From a checkpoint of a small model that predicts nearness at each pixel.
Model: 4.9M parameters, 64-pixel images, arch unet, norm batchnorm.
Training: 18500 steps, batches of 128.
Data: trained on renderings of 100 made-up gadgets, each built of a few solids, in any pose, 195000 training examples, 12.1 epochs.
Rows from block 4 of a small model that predicts nearness at each pixel, named by matrix and row number. Each number is 200 + 40 x the weight over its row's rms, rounded and kept within 0 to 999. All counts start at 0. After the name is the row's rms in percent of the matrix's.
After each channel's rows are labels from the 100 images, of 14976, where the channel reaches its highest value: "strongest on" is what is common among them. Only what is clearly more common there than usual is listed. The data: renderings of 100 made-up gadgets, each built of a few solids, in any pose. In brackets: how many of the 100, against the usual share in percent.
# conv: 3x3 conv (model.mid.1.conv.weight, 256x256x3x3, each kernel summed), inputs 64-127

conv.211,118,206,159,133,137,222,318,228,164,211,202,282,186,234,233,191,168,180,131,200,173,164,250,221,134,125,178,210,167,235,203,159,160,133,202,174,253,189,162,206,226,222,167,136,207,194,196,199,235,205,198,229,178,196,169,154,194,152,189,207,172,192,121,121,179
strongest on: white (37 vs 8.6)

conv.98,095,193,193,208,218,188,162,154,219,294,163,202,170,177,212,270,190,162,143,290,224,158,215,194,124,114,213,254,170,233,238,163,221,209,236,213,168,150,203,211,258,180,126,144,193,213,128,228,204,255,181,214,169,251,188,195,204,170,200,201,200,196,156,174,178
strongest on: white (28 vs 8.6)

conv.0,107,155,125,147,176,238,171,224,191,264,178,189,225,221,189,165,246,237,267,155,174,124,299,192,151,252,210,153,178,226,232,191,164,199,216,176,167,165,183,142,265,138,144,238,157,191,191,202,272,239,189,206,122,169,276,242,243,184,250,134,181,147,145,186,205
strongest on: has a torus (64 vs 29.7)

conv.239,088,184,106,173,207,249,130,204,171,198,194,175,136,182,171,141,181,118,181,219,182,229,206,147,269,208,219,228,144,161,152,234,221,248,260,136,139,197,235,245,147,205,204,162,212,177,247,213,179,193,124,205,94,242,169,196,158,176,294,194,212,136,144,208,234
strongest on: white (28 vs 8.6)

conv.3,097,226,212,210,204,162,151,229,243,228,109,235,158,215,228,201,153,192,132,156,208,286,226,260,190,234,257,188,181,141,216,150,219,180,211,237,164,156,133,254,263,143,181,136,276,189,162,174,229,274,178,171,196,254,174,123,198,152,190,195,220,148,117,231,208
strongest on: white (25 vs 8.6)

conv.6,087,178,300,150,265,214,166,192,232,185,248,134,194,228,140,146,137,198,138,150,164,165,146,192,229,179,197,183,293,189,204,188,189,223,150,159,164,188,113,170,229,143,193,177,166,164,202,286,220,185,200,223,169,222,164,153,162,153,192,250,263,293,160,121,203
strongest on: white (28 vs 8.6)

conv.129,094,251,237,196,203,203,166,181,208,161,268,133,154,177,218,222,183,229,211,205,167,122,153,250,177,183,202,224,174,250,196,155,89,240,264,167,166,112,157,138,162,221,204,210,200,184,167,168,133,323,231,193,200,268,258,163,133,169,208,227,209,221,186,236,185
strongest on: white (26 vs 8.6)

conv.13,099,214,187,182,161,157,179,180,229,205,240,200,196,195,181,183,222,136,52,155,206,178,201,249,230,140,150,234,224,148,255,196,219,162,212,223,193,174,153,125,166,291,143,206,209,225,213,186,245,150,179,181,290,233,126,148,213,198,209,209,149,196,166,160,187
strongest on: white (25 vs 8.6)

conv.134,104,142,192,203,212,145,218,205,213,145,125,184,154,165,202,155,234,282,156,219,258,172,266,185,197,232,173,158,201,93,168,213,145,273,229,219,172,226,181,207,126,197,141,196,257,165,156,180,198,175,114,137,170,244,160,213,160,239,194,212,145,177,253,175,184
strongest on: white (25 vs 8.6)

conv.173,111,235,198,141,180,218,167,315,260,152,180,296,148,229,145,238,174,159,220,198,142,133,241,178,203,196,275,195,300,197,263,163,175,196,206,117,205,175,177,210,261,178,235,229,204,250,228,190,258,232,183,238,220,209,233,270,219,153,159,152,261,178,170,139,197
strongest on: metallic (63 vs 33.6)